From a checkpoint of a small image classifier.
Training: cautious_adamw at rate 0.0015, 9700 steps, batches of 128, held-out accuracy 100%.
Data: trained on simulated fluorescence microscopy of cells, 6.4 epochs.
Rows from block 3 of a small image classifier, named by matrix and row number. Rows with one number within an expert belong to one neuron, the router's apart. Each number is 128 + 32 x the weight over its row's rms, rounded and kept within 0 to 255. All counts start at 0. Numbers have three digits each. After the name is the row's rms in percent of the matrix's.
After each expert's rows are labels from the 100 images, of 14976, where the router gives the expert most weight on average: "patch colour" is the nearest of a few named colours to the mean colour under the peak. Only what is clearly more common there than usual is listed. The data: simulated fluorescence microscopy of cells. In brackets: how many of the 100.
# router: router (model.blocks.3.mlp.router.weight, 8x160), inputs 108-159
# up: expert up (model.blocks.3.mlp.up, 8x80x160), inputs 108-159
# down: expert down (model.blocks.3.mlp.down, 8x160x80, transposed), outputs 108-159

# expert 6
router.6 098:146133114139134126039101162123203131078094108105164106047160080151188139174095168122145125164103123123129119091127110169109096172081132161101118104161146135
up.0 099:130158157184110170179157118197113180161101102138102147097129146144126150087151137094156117121162128087091135074081125173115123096114097144114149095108185176
down.0 110:112042140171145114136155116073178126088138097077153064148128122148095137132193157126156125083097094160080152120113118165173122116164069077187125133112103142
up.1 101:082121075164160165101118111075163145139189070170181131114153141188176154188108158117105105111137109141094109139127113135121132142135125098146090128116076154
down.1 102:172139129162144131113091157174154169177101109145120122163076102106068122146141102117140108157121107126141114075131110140121175164136118162107164070095145113
up.2 104:087106130159111117110132124066123110092128101133105053108120161096145175110122138136125133122110164163154142172099134168152197114125110129121133114095143130
down.2 103:105122101167101086170076168121133188163101099116135139104134156149125134128100138096110117172128154116082079118187081112113166136161117099122121098149168152
up.3 092:082183168145151131174135089141167118146112141159122142151126121133116181084087118101128158157097113130110069149125112130133188170172112126095135196121136150
down.3 098:091099174140122179107080064146185106126179061120110093127093116168142111100122079131081092138142140144137128118085146157121197181132168104164049118147157135
up.4 108:111124130119150099119133120114113095085201111124127086062127060158155169125072159095163149197077150134113172154151089163135146148166164148181167179104133140
down.4 095:111097057083120135143077163119109113141073123128108152085080141181117065155102100072157152067106096154144136115129123177052082104148152126086095135114104143
up.5 093:161086185144114122202143146136133121153141093129151155107116127116107111124107127070166099122134115151155133092108061114136136071157105070076123122098087080
down.5 085:128063132171097093099101125091096082085143110174150107121141178107146061156205096082111147122141126136084151083159147097093163105183148114090174161112121173
up.6 089:138123096160094110087152164101155146142196143085115140112178174157124118167178098129096204172186147076125170199148137129179099134112155125102148119134129128
down.6 102:131133167113155117159212060113195150123090129146120184180139103165163220135071144157104159151121107099117110089111169124116098077116115200109113161140098159
patch colour: brown (80)

# expert 5
router.5 127:090174129158152088151121142097121093073133076166130157127178059126138132149108194123085141165135126189151094148145098168146186166162114124150105134124091128
up.0 080:143202108139131147134130138110114089145073117051108153170125105110126163072112121145102158144111155092131121090186176146109181171139156174075150095137147092
down.0 090:124169172091150149134149107168100100106145159105116116137119192130123115100106094145151133190102145126130154096113156148123115153148121093136118139150102109
up.1 090:143112112119141115117109141146139099126189125123127110089169114157128123119112158136154144190155116156077100096114156140123173141121170102129135063169103114
down.1 084:151127123129103162185173156089155125129097136144148135174082154108104134093114112151145200149161174128106150086077114157065129114105214106102143090136160103
up.2 091:140155185106097088116147114101162159146113083099126075130129121166193167169133169142119134109148131177102102114099086145139126107059129142131138106078122126
down.2 090:125113176107176132156153166140104099121124164093171121159178170106073124184111091175117154088146144095161131138125139112099091110113130135165067111104111136
up.3 088:072122144084082090143201095094104142112136150129104122112125177127135166155102100186087132126160136147107089074121112150183084150104082126092122177129139094
down.3 087:132159131097202132099077118169142189103143175161120086108088086101109105186110155139146139115101099117202146135139129137128171149168130128116078084102141146
up.4 108:092145122124056187073153117114179097157071107170130110138113107151145105035112142131122124161153165080129124126130139077080098154147099088118103106107143084
down.4 114:166169188074130145160158129176152134188062132134145186119066105098137153143123175153120171137175167181050088129140152129152169121130175150131118102134149102
up.5 148:216185173136106131117187133138116152124174090154092162113179158165140101139163151102174147143123075123092152140134141094158135108123142119108158116106094138
down.5 117:099176052099129139093149106096072124132151124102123103127097172055159170209148165174119179105149148125150099102192168161109129135160145136185143151179166114
up.6 095:099125120172079152169104090145189127144156121211103136147170109093148117157101111116140150094128140106121095152107138167150109129125119129161117122148106087
down.6 101:077121159163086142108120147067138206127080115130151067172154091176121128125117146101121110107132068140121074169092068140150147103123153151107157098182096129
patch colour: green (77)

# expert 2
router.2 081:154116142121133155062113172130178153091117110134167148086165131142203138173108185117132125178113146122116105092150108139108107161094119197129121088182144155
up.0 072:111119133123079113147094087163025106144183168116133172135181212136175119184155110126146162162118152045108106128092122110113180100121160123072150138151140150
down.0 091:182140144107095118108083109113115153133083179124103162101106128144152134113175127114112136149114121067133074163154144077130069140124064073058154170132100218
up.1 103:121067139115128131078169132030119127192109119123154139099148122169164177110124101113087125131152168136152050093054154093142175126051108097100105146142094121
down.1 105:133112121066152145198156143192076072165124081146123094095040119117115138078112117142099180182189131090118149154126167102144135193153124125109119113125133148
up.2 117:100143074139133113189158153125153144132189115110132106154156121139117061142153096084132122156104122171077123156116079156086090083158118138142169118111122109
down.2 092:173107106129131151153136075144149102139084124107121110132111156071140142173187161159107116081101168129092073100132098126123079127117126137091119145092152117
up.3 087:100091161134166164146194159119175168084106132124119104169116139157126093172167110044084106161121139134076088163145103147095067091144157139127136125131152095
down.3 094:144091082172152150128134143131105168106187107067119070148170160123144125131132170158191117118123091201181148160123049152084093099122108160151100162057139134
up.4 115:138101122115154180112164142091150143176096120144108147139091111148198175121152124145090167128154150098110051115083184097157189114105122115106181123182153137
down.4 111:121163187164161161213149080228129102148109110162109154099141156141074188053085130100107129139132111077117118146126187144094171169125072123118135091117056134
up.5 077:090084036087088047157154146083100122140129151142108164166179156125132144164160126139135099128092110155181124202161107150100172116096087089109183183154151152
down.5 096:103141084102159124111085149107089182157124114126109137111108106159124216136101090123194099181089102084121191101084139128067112124153132043110164180164087113
up.6 128:091086162158141167137180080049168123173110104142112119114092128167193147072107136169118088144176105111148072091078174107154155122086113101119136112158134113
down.6 108:113173135133176148157171086176096094164136115148126125092120056111099151024128148144109150126169116094089096121174174112102169197100131111141089132099147106
patch colour: purple (40)

# expert 7
router.7 095:148116159141135153085112155120145159097162112153163155041147172123182129164086207131154138156116149146127106115148119134122105150125128164134138103170142138
up.0 098:123108153142098090095113107149178113164132107176100180121105118184152123096164153110144211157097160110112091089089144142130147156097205141165115107137166099
down.0 092:132074128176115137128150130104195153127143118086169102103189150146132128062115152039081142161108133066144123143089131068127125097148055140149136121161139139
up.1 105:123155153121112144112149089057165106171095090129099162096132160132147116090110139129154145142124171095131094121116142069170205080086171102107198093115162142
down.1 096:120174114183121164235125091132150114130113167125124091107165121126096116029112132160163174146123139050154144137087209162150117101101112097174089153182145104
up.2 081:136132134105121123151093164171143133118166148112069113182184111132122101123154097112163092151088129068135074160132087111137132132112063149124167155148105120
down.2 091:108186117102095081059083092119090115162154119132176134104133127106153166100135100134122121176116141060111156161089149061165136159129145138067120155151156145
up.3 098:127130153112145144130181087095180095148111129114102144089123090143167126055078151134161097161129147063082113101098163099170168077080122168131144086120172098
down.3 104:115194129093099116198134132127145086116120133115149117157026165057147080044104079118166134082166177103100138107132165093103104120093148085133117140158181157
up.4 086:099077193096154117103128083176146117155153119143110186127161121178171128111141091154107108144144103048122086077092149115095151121106125104084163090163149132
down.4 087:119136156092145085158138130108177101073111146129118088132223165110097096080129155070135120089081152108175132166125158145131108077110151134097136196127106058
up.5 095:086124161149118106194095124095152149173110136134123130094131076131190153061136113138161145157125195122106051122102090132130143116149121110140157065154153109
down.5 097:105127131124105131181137122180092104115155122158133135074157153173071161093135119135095166152119147187109148113118193077129102101170124145074119163151154110
up.6 093:084122081169148082170059118135185113133110132105129151206084127094096148113103114149129102158143106219145154108122168187100106139104125121179100160130159136
down.6 102:114127125156159153073164109127146046132131095103191134096114152109146127183119117141120127196068163196113119159100142141127133155137071200082179126132150122
patch colour: purple (60); blue (34)

# expert 3
router.3 109:081138106136114106130114154097116108085105075177154124106182134116177107173110180108083144139118136205170087129148100144117143171180148143149127153130052146
up.0 079:162154095076126125124088079174158146157120149146170171099178137124098142074137182147119099056153148094185116093118151109139115111099083112101118163132065174
down.0 090:134113159107149149211102088078139111110100121137096080138176058114146120124131127159127104105197067186189183132122064186085140177147156194171097113133139138
up.1 088:129167119139166111090096082192125139155123152122145135141077113100172179092143185146146138184131103127168100149107157135166167224079114161138094120130120100
down.1 094:102161098156115148129111136092151142164141140133104037204130088076146119110108112100149125100127146172194103127140167136160131137166130145152139118078162130
up.2 132:110128145089062125089181100113139144116141086119114182100171145182173180189128151109171157149143135133112124089123144132165177111076132116069126125156103135
down.2 097:088152101179135094166117182161181074136165125163179084145092143081104160029112176159193142136080111117174145121114149110146113132148082132137095149149131157
up.3 113:111081183092089087057121119136188255085093128083143095160160147143137136201107151064091148143104120170152122128121104106150120086115151121115119071088097119
down.3 107:108159169160166166191109138150106074121192151146112139107085120100139172108127156186130129157104078122141157133115111141158129119128139087164141148108123108
up.4 110:162231159153076190112178109165096099137115086176071179130157145136165126145160135139154161171148116136070128109155133085086111144134111128098134053098091123
down.4 110:092139146188070115161176130108136140149176137118125141136102134120131150157141128113148091131118068136086140132161174114192122103150062141110144147091130113
up.5 111:131063200115071138046149084110140160129104158124136082132187165165155119181089141055111177147093131092107109105092073085151103094122128125094149136141086157
down.5 109:085145120134199100146110154144087096157188185152166130168136137109148133072174121129101114211123129096154102093094084115151099128132046128147107139111092039
up.6 093:139140118138130124117079107158091099113148137127088116102078142107166156102112154143211175106119138104125147129161123174161172145135114116120158115123188148
down.6 094:119085112085123194124129093122075154182104120121143126127169164136118129136164125079131093106129186104106040093112125059059097074106127107102126193107171127
patch colour: brown (76)

# expert 0
router.0 096:138113110132136155057105149125184146087098098107160094013150138135196130172090159116168119165099135118126117093133092149102047158071132187100137107152124140
up.0 101:130141104107140115086186081179105137133162111106123142136167172175126097166151179121107197120104117084104123104177168063146130087092110155098153113111140134
down.0 109:144156142134120070160101162133146131092141078115141146144120174139083149145171137102127159137031127132131145156162103086099143103138076132111125137141090123
up.1 072:125083093104159104153124081135161115089096184120125118114106119191075076116189110121115096038151160094091151114135120113128122111134157130110156102122121101
down.1 095:124159117128087146136136157096123097112147118155114135097080118127147151129034145117159201162145138072109156143146169147134100093158170165084158100118089093
up.2 088:169172164123151090126063114118146174128143149097134165119131131195103105078116153097147175162158108143157122092125153115176077131158183108183155125111147118
down.2 083:046154081120122143152117144098086083142087136122146147099062117125146128153141123117141158200148134068098133103154158084116142137128080119072076120130116034
up.3 109:116105103113125144092140147143128165089142132087178144153129113144171166151171122135125111095119134123133098120100119134086056157081112094111106149174139156
down.3 096:121117157108185129081161162075109119157081120120190118145152134076145176127096138157145102155126091070127062111083090140080073113153181096168148094158141100
up.4 080:130118099187112192119135063093088109095084164081102132141130158101130091169116103142150127068116149167178076126162178132108176072100122220150124151106107124
down.4 092:102125093139133143130108132121166172122130152175197106097120148164105102110111137087145124154064108103108151137122131108166143152105184124145079193179095134
up.5 107:125104124116097134131136147100156208138113235119147131155118132115209119108160131109081078110154098121171085064113118120131073148073111093102112161137117122
down.5 095:148076154107081109091137155155085088127151084120150159161149171111102158120160138145158138221107081073153155138134086124074070124137103156145102182097170120
up.6 098:144081103115121139140079120107082108156140121137155113095119157250116090077140148148146097086099155115124137146157151102097132093145177112157188138142187159
down.6 104:088140117133116191143115150134122055135139160102154155097087105096144115090093141192150207134120105121146106119083190072138135135124133153099121073081135064
patch colour: brown (29)

# expert 1
router.1 095:121126118119135162067112175130167126085091105099187115017151122142204141181099160108158127165107127141140118067130104147104062157069136149097122110156143145
up.0 118:175136142093130117118182138137060110140133135136065147097141110148088128184181178138149136186123158091138195175156158101153145080163150198139152130089138154
down.0 114:148125152130116102078180098163082156109157151155133173103200150165087171132150131104116132166115130098088156155090158067191163116159118183069148096123109124
up.1 135:122194118164140108198045163187076087108169163102144097160071111103113103050175091176145139156128116128116173139172161146098120151161104149139090146137148103
down.1 101:100165073107139124156030132159115180128128174155109062122124157108121146058149144141094076161074116184126186101125165084115118093181136141106103137134130066
up.2 096:050185188135100117163189094113100111155130140158053122128150108154162149139154106131135103125152187117148160094136125052137107143156120129110160118156159120
down.2 114:152122083133140100091181110097144168137137121175072119104166138155095124171090136121097119159079126109113104144114137081171149146170098153088128124108084120
up.3 095:116204149237183102130105137130151099101126152135142073191095099123101127049160087113100118177136108143144136118165137157071109157140103117162102127125114114
down.3 093:137152120124134159138061103159088141121101152074158073173082101137131110037142151112128173161119119172125181098151122089101145120124166100170117160123124131
up.4 083:178116108160121146136097110071107070158125201109166134142100142152167107129167131173104147142140116120147136186089160084143155152075143142112149137130082144
down.4 094:084107164164158154145120113088125108124111080080091114137159133119137122160063117160105108114127148126096049133130138135142119109159088081090093159158146146
up.5 111:134175120149109091150080197141130124115198148123125117150073120145114118062177108134100135152179092171133149139142164212081124178186125137118114142104163107
down.5 102:150137097105129118178056161127111105118100137095128075124157156112133090080170141103160117131095145159191168121156169084143141137105174092129137124199086119
up.6 077:103118144186181149106117101062164095136183139155123129117080069094145108042164173183107095171146077147092054142123151152128141115108154131115086091151102112
down.6 105:171087109147194104067106084100142140159123129104095128146121126109103108140179151126098125140126122070138129107132117101109168148074199097106168100183137174
patch colour: brown (48)